From a checkpoint of a small audio embedding model.
Model: 4.66M parameters, waveform 16khz input, arch mobilenet_v2, norm batchnorm, activation relu6, depths [3, 6, 3], widths [128, 192, 288].
Training: soap at rate 0.0011, 26100 steps, batches of 64, held-out accuracy 86%.
Data: trained on notes from a synthesiser with random patches, 21.4 epochs.
Rows from block 8 of a small audio embedding model, named by matrix and row number. Rows with one number belong to one channel. Each number is 500 + 50 x the weight over its row's rms, rounded and kept within 0 to 999. All counts start at 0. Numbers have three digits each.
After each channel's rows are labels from the 100 clips, of 14976, where the channel reaches its highest value: "strongest on" is what is common among them; "loudest" is the band of the loudest frequency at the time of the peak. Only what is clearly more common there than usual is listed. The data: notes from a synthesiser with random patches. In brackets: how many of the 100, against the usual share in percent.
# convs0: expand pointwise conv (model.blocks.8.convs.0.weight, 768x192x1), inputs 154-175
# convs2: project pointwise conv (model.blocks.8.convs.2.weight, 192x768x1, transposed), outputs 154-175

convs0.66:483451475523528529457553560479472476555536569459520548578523477475
convs2.66:489490557425564524404517435439541415474516519485480541530452539397
strongest on: high-pass (62 vs 20.5); filter wobble (45 vs 19.5)
loudest: 4000 to 8000 Hz (54 vs 24.6)

convs0.630:437542532479555470536628500503483498501476568452448538507557506540
convs2.630:540442481540565574475561527516530507489497565577495534615548431507
strongest on: high-pass (43 vs 20.5); resonance (36 vs 15.3)
loudest: 2000 to 4000 Hz (50 vs 7.1)

convs0.244:447459538496500525453579465426546455473462486472541551524474489559
convs2.244:407422500580501504409448512479512457455393397564492508458481435437
strongest on: resonance (75 vs 15.3); filter wobble (47 vs 19.5); filter: high-pass (45 vs 20.5)
loudest: 2000 to 4000 Hz (44 vs 7.1); 1000 to 2000 Hz (43 vs 10)

convs0.690:469434499448485542498490490547527471485499504459536454462477517442
convs2.690:411503575545445463463480498514429576558482564373518529531388479531
strongest on: triangle (27 vs 9.9)
loudest: 250 to 500 Hz (42 vs 17.9)

convs0.323:551488451516504432513626530470521512477466519530551502499487521413
convs2.323:533528564466531574518382530492498554538490410493498485525553493597
strongest on: low-pass (48 vs 20.1); filter opening (46 vs 20.2)
loudest: 250 to 500 Hz (53 vs 17.9)

convs0.465:448505530440485589633448539466463506456462479540411566459433521527
convs2.465:525515599541457487571495552532521398515456578449475472455522404422
strongest on: gate (57 vs 25.1); harmonic FM (26 vs 10)
loudest: 250 to 500 Hz (40 vs 17.9)

convs0.294:549548393568483424521546471528526558498431479522531535522602557554
convs2.294:566506454420546522516542578452519592537597460478629500407514510506
strongest on: gate (54 vs 25.1)
loudest: 500 to 1000 Hz (72 vs 19.9)

convs0.34:448623432600582519493422524497393510533495509465553526539447512373
convs2.34:541478551506601508544456548492454463492413598470463492461470533505
strongest on: text has "pass" (92 vs 60.1); filter wobble (91 vs 19.5); resonance (72 vs 15.3)
loudest: 1000 to 2000 Hz (29 vs 10)

convs0.280:494502482521507434494504455465494559494453522445507515585589454517
convs2.280:486508547494467520428495431511574593535521494528516522572547526581
strongest on: high-pass (56 vs 20.5); filter wobble (43 vs 19.5)
loudest: 4000 to 8000 Hz (67 vs 24.6)

convs0.588:477548476515501374553591470554497460562510407446525552539548482470
convs2.588:529511498473523565535472495468493557563482434458464644518497389564
strongest on: low-pass (42 vs 20.1); filter wobble (41 vs 19.5)
loudest: 500 to 1000 Hz (67 vs 19.9)

convs0.46:546455597470464490583507502462480523513530419501460502480516539597
convs2.46:448484485488550451574501523487501426447522431527484555526473407526
strongest on: text has "pass" (94 vs 60.1); filter wobble (93 vs 19.5); resonance (59 vs 15.3)
loudest: 1000 to 2000 Hz (59 vs 10); 2000 to 4000 Hz (27 vs 7.1)

convs0.357:501528460458518540433582501516520542538507517514560516584530586467
convs2.357:465418491568518514591527491538468469550502496494518450417503531550
strongest on: gate (51 vs 25.1); inharmonic FM (25 vs 9.9)
loudest: 500 to 1000 Hz (41 vs 19.9)

convs0.0:530499430426415427505522505481559497488565461521481542427476633487
convs2.0:541568402528442499552591442429490386414555601417426517500523581471
strongest on: text has "pass" (98 vs 60.1); filter wobble (89 vs 19.5); resonance (72 vs 15.3)
loudest: 2000 to 4000 Hz (42 vs 7.1); 1000 to 2000 Hz (27 vs 10)

convs0.688:544625486573470445618505559547575486526498482505517469670457502478
convs2.688:480478478461494476578451581438452512517523509498480428487452503468
strongest on: high-pass (76 vs 20.5); pluck (68 vs 25.5)
loudest: 4000 to 8000 Hz (50 vs 24.6); 2000 to 4000 Hz (44 vs 7.1)

convs0.730:510637489544502479530534514533474383501502443491525486608561488483
convs2.730:435497515531566475504422416484437563499528597570550503511389486443
strongest on: drive (68 vs 24.9); filter wobble (53 vs 19.5); resonance (34 vs 15.3); oscillator: triangle (26 vs 9.9)
loudest: 500 to 1000 Hz (48 vs 19.9)

convs0.134:432571539440426433458517461572462447456582455423378478424504471518
convs2.134:558389547540538490485515405506545450524524416409542539572480468492
strongest on: swell (58 vs 24.2); resonance (35 vs 15.3)
loudest: 1000 to 2000 Hz (40 vs 10); 2000 to 4000 Hz (26 vs 7.1)

convs0.177:500501482470580533487483551426542599457495524563459431457586499484
convs2.177:442549462513535486444449495407559418526434520416475578511482504501
strongest on: echo (57 vs 24.7); resonance (56 vs 15.3); filter wobble (41 vs 19.5); filter: band-pass (41 vs 19.5)
loudest: 1000 to 2000 Hz (41 vs 10); 2000 to 4000 Hz (32 vs 7.1)

convs0.48:479528524401502510512410511482480530479463545574457541488566430506
convs2.48:529516474497493480532564466554456499479442399503527506523526488536
strongest on: filter opening (42 vs 20.2); triangle (36 vs 9.9)
loudest: 4000 to 8000 Hz (65 vs 24.6)

convs0.394:409510432343513521352506573593482386475463484477475483564447491461
convs2.394:522470493376475552455503417519510560539496462492503541481520441517
strongest on: gate (55 vs 25.1)
loudest: 4000 to 8000 Hz (53 vs 24.6)

convs0.479:453453596531596525550552410446459555437485518558460503594453610492
convs2.479:514526466456446478487477490496528508576461514542392413526414499519
strongest on: high-pass (51 vs 20.5); resonance (36 vs 15.3)
loudest: 1000 to 2000 Hz (27 vs 10)

convs0.229:422485620508466553582502466492480576416516534502568496462503481524
convs2.229:484521506374400518448571532521517550553543423536523467609540538487
strongest on: triangle (52 vs 9.9)
loudest: 2000 to 4000 Hz (27 vs 7.1)

convs0.334:526428426624502507529481526458532466569584482565580559415445433505
convs2.334:489497536540435382610539532522538508478593502493521490521484479406
strongest on: high-pass (57 vs 20.5); filter opening (48 vs 20.2)
loudest: 4000 to 8000 Hz (69 vs 24.6)

convs0.116:477451554435523459525498497450530467437532409462497440386431569500
convs2.116:475455439450585510477540524552513502485536516535482502543448539464
strongest on: high-pass (53 vs 20.5); filter wobble (45 vs 19.5)
loudest: 4000 to 8000 Hz (64 vs 24.6)

convs0.25:503481452491415493496512562528549484476452488557542504488509514587
convs2.25:504415471529526490506520426451490541563471500431451433528487435541
strongest on: echo (50 vs 24.7); filter wobble (49 vs 19.5); resonance (38 vs 15.3)
loudest: 2000 to 4000 Hz (47 vs 7.1); 1000 to 2000 Hz (31 vs 10)

convs0.35:486481541484506533459492450549420630477420510468527483512533471489
convs2.35:448467473552422518444534500472528417551376435533507492446499448520
strongest on: resonance (49 vs 15.3); high-pass (49 vs 20.5)
loudest: 2000 to 4000 Hz (72 vs 7.1)

convs0.330:528480418500574428527543516515462409453489489480436424521565470589
convs2.330:506564496470452475455509529455506443601387480438577532522544580437
strongest on: text has "pass" (91 vs 60.1); filter wobble (55 vs 19.5); resonance (47 vs 15.3)
loudest: 1000 to 2000 Hz (40 vs 10); 2000 to 4000 Hz (36 vs 7.1)

convs0.233:512488488569425540487512420481499456460466453478400506539516532480
convs2.233:489485516555551405524553474563547504469548491540595505576604520481
strongest on: triangle (25 vs 9.9)
loudest: 4000 to 8000 Hz (55 vs 24.6)

convs0.132:503489458486461504434480485397494575438578485556483381500532533492
convs2.132:525556493507567579456492434566421440563416534432402437544564485463
strongest on: notch (48 vs 20.3)
loudest: 4000 to 8000 Hz (58 vs 24.6)

convs0.621:461573444455467541444514493535502507494534494582578429576451560478
convs2.621:510534462476484529567614480436546494556494463448556577493452544476
strongest on: swell (64 vs 24.2)
loudest: 250 to 500 Hz (49 vs 17.9)

convs0.238:491581534548500487460457484489502534507516554500524530481440492600
convs2.238:420465471458484449555471500536493559514466526462600553560541449393
strongest on: echo (57 vs 24.7); filter wobble (43 vs 19.5); resonance (38 vs 15.3); oscillator: triangle (30 vs 9.9)
loudest: 250 to 500 Hz (39 vs 17.9)

convs0.682:507434497396518505534522572457445458533526480509436468510533553471
convs2.682:466560585467467466471547405468451502494469502526470472557588481465
strongest on: triangle (25 vs 9.9)
loudest: 250 to 500 Hz (46 vs 17.9)

convs0.339:485558475571537633535462468552536498475398423504477472445519558551
convs2.339:506482504475577475407476534462558477438524465420544477492499450551
strongest on: pluck (51 vs 25.5); resonance (49 vs 15.3)
loudest: 500 to 1000 Hz (69 vs 19.9)

convs0.459:493440350476526487480573467512475483546515475538449462510506496467
convs2.459:517413510437535465493588447523495430487537459540529424526543568579
strongest on: echo (77 vs 24.7); resonance (45 vs 15.3)
loudest: 1000 to 2000 Hz (40 vs 10); 500 to 1000 Hz (40 vs 19.9)

convs0.638:505520479624563514557464488467546450537414408520661505494508491388
convs2.638:552510540576561500492589452492655587455565441511585609463415590550
strongest on: pluck (73 vs 25.5); bass register (46 vs 22.3); oscillator: triangle (28 vs 9.9)
loudest: 2000 to 4000 Hz (30 vs 7.1)

convs0.179:492453454545495554615497401539581598475582425520546474437500514384
convs2.179:489537379516462568493506550462464398439461435371464528453465473556
strongest on: swell (86 vs 24.2); high-pass (63 vs 20.5); resonance (48 vs 15.3)
loudest: 2000 to 4000 Hz (78 vs 7.1)

convs0.733:416553477430465475521532541464594603469455525526538471538575537465
convs2.733:555497462489516587593455497425636531447433533588474516513570499491
strongest on: swell (94 vs 24.2); high-pass (62 vs 20.5)
loudest: 2000 to 4000 Hz (62 vs 7.1)

convs0.120:482490530416508443429486518532522586446485544515464421589444524505
convs2.120:444456541359515492529423547509597427494488508557545488579507507383
strongest on: pluck (62 vs 25.5); bass register (50 vs 22.3)
loudest: 250 to 500 Hz (40 vs 17.9)

convs0.376:515527498435488466469533496554405497428461547549530537471452428560
convs2.376:532580436494511454476451500395523578529491488461445551477475435553
strongest on: high-pass (55 vs 20.5); filter wobble (46 vs 19.5)
loudest: 2000 to 4000 Hz (41 vs 7.1)

convs0.583:483468516518563443586462470463509462456430459448519522528572412503
convs2.583:455552501494558361446520601496442549507500459550562484501515454492
strongest on: high-pass (48 vs 20.5); narrow pulse (25 vs 9.7)
loudest: 4000 to 8000 Hz (71 vs 24.6)

convs0.577:436529634483454521497560537491535494530512389425477426458498519482
convs2.577:471406529495529477616523520535464447487493567427445463534479406482
strongest on: triangle (71 vs 9.9)
loudest: 500 to 1000 Hz (44 vs 19.9); 250 to 500 Hz (38 vs 17.9)

convs0.62:576495445495453470547492522527500528496503485565485509538518426544
convs2.62:567486623478520490462552464533422466525436563523384545424516554531
strongest on: triangle (36 vs 9.9)
loudest: 250 to 500 Hz (40 vs 17.9)

convs0.293:599548430559495545549493458515542483520612474471499493528619474506
convs2.293:438543474526507525542413520505535515506600481563453490575524394422
strongest on: pad (53 vs 25.2); resonance (46 vs 15.3); filter wobble (41 vs 19.5)
loudest: 2000 to 4000 Hz (51 vs 7.1)

convs0.96:575495451571528438512489575404476500510426446429550480466507540476
convs2.96:393512567495497573515584450538461532494561517522485502567440471501
strongest on: inharmonic FM (30 vs 9.9)
loudest: 4000 to 8000 Hz (62 vs 24.6)

convs0.167:449539485518552607491566578512561386504544502515558530507491494537
convs2.167:510481427447535522548483518556471451415520540463525540591532545511
strongest on: gate (52 vs 25.1); resonance (37 vs 15.3); triangle (28 vs 9.9)
loudest: 1000 to 2000 Hz (26 vs 10)

convs0.425:559456600501550525564568454525570496521481389599503548589497402518
convs2.425:516534513453419489557469469476468561459499519503452524491462456477
strongest on: triangle (27 vs 9.9)
loudest: 4000 to 8000 Hz (70 vs 24.6)

convs0.737:569481468573516325441512505548575486476580500637553473470483498555
convs2.737:481648523469472534413518539618503518601522525493485556404536486521
strongest on: drive (65 vs 24.9); low-pass (46 vs 20.1); triangle (33 vs 9.9)
loudest: 250 to 500 Hz (42 vs 17.9)

convs0.91:519611432529499556482609489535436386510516517513502549645503542471
convs2.91:455545370505514552502467541559545460428478430527484472491442451473
strongest on: text has "pass" (91 vs 60.1); filter wobble (83 vs 19.5); resonance (64 vs 15.3)
loudest: 1000 to 2000 Hz (48 vs 10)

convs0.53:449538558549496538512543482556565493542551555515444489559467559574
convs2.53:499532525443447608432484559466553577495477517545467457564497530493
strongest on: filter wobble (84 vs 19.5); notch (46 vs 20.3); resonance (34 vs 15.3)
loudest: 2000 to 4000 Hz (28 vs 7.1)

convs0.460:571510422523536573502402404564466504475624455515515522442513484527
convs2.460:543485510489475509525484438539490478475527416544593469462406482498
strongest on: pad (76 vs 25.2); inharmonic FM (25 vs 9.9)
loudest: 1000 to 2000 Hz (51 vs 10)

convs0.681:509492614617381486549476481471486426547469471494493491412610501497
convs2.681:541425529498530460501526564452527499500479471621431470419458466517
strongest on: triangle (27 vs 9.9)
loudest: 4000 to 8000 Hz (50 vs 24.6)

convs0.657:507501510504427590464574527548543556499594462474492525548518562518
convs2.657:463428546472360428504482537458447491550534492516497474454484463558
strongest on: text has "pass" (95 vs 60.1); filter wobble (74 vs 19.5); resonance (67 vs 15.3)
loudest: 2000 to 4000 Hz (31 vs 7.1)

convs0.711:500421572508436527430450564550497419544529520465468480510509533477
convs2.711:584567437512431510537490550477464461486617450500459445519545455494
strongest on: text has "pass" (95 vs 60.1); filter wobble (90 vs 19.5); resonance (73 vs 15.3)
loudest: 2000 to 4000 Hz (63 vs 7.1)

convs0.266:553485459502491475479427567523497530633532510561483475525540508503
convs2.266:602521522441466474436472409528500535507488545549587466474502580437
strongest on: notch (56 vs 20.3); square (41 vs 9.9)
loudest: 500 to 1000 Hz (58 vs 19.9); 250 to 500 Hz (39 vs 17.9)

convs0.113:503473481456520412579585472504587338509416482479512443415401442593
convs2.113:486343592420582558470470412468568511395414446422449497481453528434
strongest on: high-pass (50 vs 20.5)
loudest: 2000 to 4000 Hz (36 vs 7.1)

convs0.422:444466555461481599469458419412480503464543450486469446448522583423
convs2.422:488581453500525458600543487553539479497540585472590527448462422447
strongest on: echo (92 vs 24.7)
loudest: 250 to 500 Hz (51 vs 17.9)

convs0.517:476531393521498519462547510545587429467508517483465531421548489493
convs2.517:534453471517505480518482441454512396568566489519413492506552513445
strongest on: filter wobble (62 vs 19.5); resonance (55 vs 15.3); hard sync (29 vs 10.2)
loudest: 1000 to 2000 Hz (63 vs 10); 2000 to 4000 Hz (35 vs 7.1)

convs0.160:433420511397477441468443552608455431537536460526401542419549533492
convs2.160:445464470514516553537548493462427548458486587468524464546486450573
strongest on: filter wobble (59 vs 19.5); resonance (39 vs 15.3)
loudest: 1000 to 2000 Hz (41 vs 10); 2000 to 4000 Hz (26 vs 7.1)

convs0.146:524575505582438495438446461442554476511541459512527529420561422568
convs2.146:487445463527435467444432430489551520450436502507515547437455429430
strongest on: low-pass (46 vs 20.1)
loudest: 250 to 500 Hz (49 vs 17.9)

convs0.261:514498513549494580579561483501548493518507562488519484493494456476
convs2.261:531528437530453542482496476552478489411491504449478527475479597448
strongest on: inharmonic FM (35 vs 9.9)
loudest: 500 to 1000 Hz (59 vs 19.9)

convs0.580:493544576504496470441483475512408549457503470479494485559480458514
convs2.580:541455505531493588491513536572520496409483503517441540472533436550
strongest on: echo (66 vs 24.7); resonance (35 vs 15.3)
loudest: 2000 to 4000 Hz (38 vs 7.1)

convs0.362:615537432536513575420536573565568515529513446438519555479523543505
convs2.362:515531567570519426498554464444499494525489497540466502446460549430
strongest on: harmonic FM (27 vs 10); inharmonic FM (25 vs 9.9)
loudest: 1000 to 2000 Hz (40 vs 10)

convs0.513:545509538381473505373405515475450493494485488468578502633544476543
convs2.513:483485546512543540528446440375515638468475388509467533512550443426
strongest on: drive (50 vs 24.9)
loudest: 500 to 1000 Hz (41 vs 19.9)